A small multi-label image tagger, trained from scratch: norm groupnorm.
Rows from block 12, named by matrix and row number. Rows with one number belong to one channel. Each number is 128 + 32 x the weight over its row's rms, rounded and kept within 0 to 255. All counts start at 0. After the name is the row's rms in percent of the matrix's.
# convs0: first 3x3 conv, stride 2 (model.blocks.12.convs.0.weight, 192x96x3x3), inputs 0-7, a 3x3 kernel for each
# convs1: second 3x3 conv (model.blocks.12.convs.1.weight, 192x192x3x3, transposed), outputs 0-7, a 3x3 kernel for each
convs0.154 100 [185 175 159 126 116 125 149 131  69 121 143 142 122 145 130 141 162 116  18 121 118 110 167 235 145 185 205 146 123  89 173 130 118 157  89 101 147 130 124 149 130 126 164 140 127  97 110 102 129 156 127 106 127 140 147 165 157  99 112 108  91 100 149 136 136 118 124  95 118 106 140 154]
convs0.155 101 [ 98 161 150 105 216 118  90 132 129  56 165 238  15 141 224   0  87 188 128 148 115 208 120  82 142 169 119 162 136 108 162 129 165 123 130 134 135 140 148 150 158 148 157 125 140 146 158 132 199 183 148 183 200 166 154 132 122 134 126 122 140 105 149 119 151 153  89 159 135 108 152 153]
convs0.156 095 [121 126 147 123 118 125 200 183 155 146 153 108 177 164 135 137 143 102 158 146 151 170 198 147  91 111 135 131 116 153 126 120 171 144 144 146 116 104 149  88 123 142  76 146 127 143 110 132 120 121 128 169 165 151 185 162 133 145 125 118 145 149 110  89  96  61  88 138 137 123 145 107]
convs0.157 104 [156 118  15 255 175 187 142 198 226  97 103 136 122 131 177 127 147 188 173 183 141 115  85 209 126 181 186 108 127 163 138 124 148 162 137 128 120 123 145  68 106 103 108 110 102 121 148 109 136 142 136 147 191 160 125  90  96 104 118  78 123 121 115  93 127 147 154 124 109 144 128 139]
convs0.158 100 [104 114 162 130 133 123 145  77  88 147  91 101 140  86 103 114 129 139 133  92 175  72 180 244 102 222 122 121 115 133 141 136 135 150 102 115 142 174 129 148 148 128 120 139 133 116  97 126 147 143 107 140 142 128 122  80 133 123 123 144 150 134 142 101 157 113 185 165 118 159 147 131]
convs0.159 104 [122 103 128 127 144 175  98 138 125 137 167 176 119 187 161  86 118 100 130 110  98 109 111 150 180 158 125 129 140 143 148 106  92 110 128 104 137 114 130 161 142 148 150 175 166 113 100  77 108 182  81 117 180 108  91 143  78 112 101 104  92 136 121 126 122 105 120 141  98 122 137 110]
convs0.160 102 [102 135 169 188 186 192 114 151 117 135 106 126 155 128 122 121 124 117 140 181 191 149 105 211 107  71  86 123 142 119 148 199  98 132 125 111 131  98 102 167  85 133 142 118 127 106 149 103 133 183 164 104 118 159 142 141 146 144 101 139 171 150 161 120 103 124 114 135 129 128 125 115]
convs0.161 104 [172 142  94 153 152 145 152  68  58 217  96  42 146  89  34 155  59  20 143 172 157 106 147 179 169 141 165 116  48  41  82  42  12  70  32  38 139  89 100 103  98  91 114 110 114  78 100  91 101 141  92  85 148 127 136 177 127 103 191 157 107 146 145 190 168 147 125  60  89 104 131 165]
convs0.162 096 [ 95  47 129 100  70  87  83 116  97  83 135  66 163 193 152 112 138 107 157 127 142 165 201 125 170 142 165 150 115 129  78  92  77 131  98 118  81 138 137  89 115 144 128 134 162 155 164 168 174 147 186 151 145 135  80  76  71  93 108  76  70  63  54 153 183 163 211 188 200 134 147 142]
convs0.163 107 [125 180 178 142  94 184 129 170  65 107 107 117 135 142 163 140 166 113 159 121  93 135 119  71  98 131 174 102 140 134 122 126 124 117 127 123 139 140 115 125 140 125 106 158  86 105 178 171 137 156 148 137 162 143 105 107 129 146 111 108 116 119 124 100 138 141 119 113 104 153 145  97]
convs1.154 095 [ 96 130  85 125  99  71 143 111  96 154 130 142 160 166 136 167 154 179 129  70  84  90  76  85  99 116 148  34  32  54  78 116  85  73  74  95 170 174 163 148 142 159 168 173 170 106 114 126 156 146 137 140 140 142 128 143 144 102 115 120 154  96 125 107  97 114  89 125 138 111 142 134]
convs1.155 099 [123 140 121 125 132 104 170 125 123 148 101 108 114 151 123 106 129 106 183 138 154 165 158 149 145 121 141 144 137 162 118 135 172 150 170 149 140 105 132 141 128 124 132 134 138 111 113 111 100  98 143 120 132 136 134 144 163 150 168 176 146 134 132 128 136 151 134 146 147 118 138 134]
convs1.156 102 [109 116 135 117 126 138 110 118 142 140 140 115 116 117 113 124 123 100 169 174 162 214 193 187 215 209 177  68 117 102 101 119 114 100  91  71  84 100 110 113 109  97  93  77 106  83  73 100 111  96 144 115 117 154 111 178 167 149 149 146 117 110 120 154 162 142 170 125 114 146 123 148]
convs1.157 090 [139 147 126  98 141 119  70  80 101 166 189 179 161 128 129 181 188 137 165 178 207 156 108 173 189 148 156  79  79 118  61  71  49  44  54 111 139 141 158 123 138 160 120 119 181  90  80  64 122 117  84 138 132  77 124 146 184 112 154 164 130  87 146 101 145 108 106  93 114 128 132 107]
convs1.158 100 [104 121 116  85  88 144  85 110 110 133 166 158 140 184 164 155 176 183  98 127 102 128 114  93 128 123 108 150 148 150 155 130  73 163  93 119 122 184 186 139 165 159 151 187 163 108 102  93 112 101 113 111 139 105 126 183 134 146 133 135 137 143 153  70 139 141 143 143 126  83  88 101]
convs1.159 083 [130 136 103 156 165 151 163 164 147  98  99 106  75 108 101 112 106 143 112 127 128  82 127 146  74  97 150 105 100 124  76  58  87  56 120 166 124 133 149  96 114 125 124 157 145 135 168 170 103 119 117 104  85  89 112 106  99  87  82  95  82  91 144 108  86 107  57  98 101  89 140 100]
convs1.160 104 [ 78 146 126  90 116 106  97 125  75 127 155 212 150 116 144 198 123  86 131 143 171 128 106 130 125  98 116 130 106 134 113 106 143 121 114 110  66  71  90  74  89 124  91 140 154 114 132 103 116 129 133 103 131 103 105 100 149 123 109 158 163 133 151 145  98 127 170 144 106 120  79  74]
convs1.161 098 [127 144 143  99  97 112 134 126 137 134 147 122 139 138 137 117 123 155 153 171 143 125 138 141 122 137 150  97  60  81  90 113  98 111  77 110 142 134 155 128 110 129 128 121 119 134 127 115 149 141 128 144 154 120 116 127 101 124 125  97 128 110  97  78 104  68  69  99  70  82  94  65]
convs1.162 102 [159 140 150 138 161 153 114 132 127 120 102  84 104  84  94 127 103 144 137 162 186 131 127 183  97 115 172 131 167 190 100 140 165  97 117 127 133 108  94 113 105 118 107 103 119  97  83 105  90  65  92 123 114 114 156 160 135 167 161 147 176 169 143 140 110 124 127  97 129 115 122 123]
convs1.163 091 [102 111  77  97  79  61  67  98  75 143  81 100  96  82  89 114 121 111 187 158 131 180 185 150 176 203 159 127 146 105 187 175 125 141 128 150 136 107 114 121 108 102 105  83 103 128 133  95 144 158 136 156 128  98  98 109 127 106 122 130 134  81  76 126 165 119 161 193 168 116 139 184]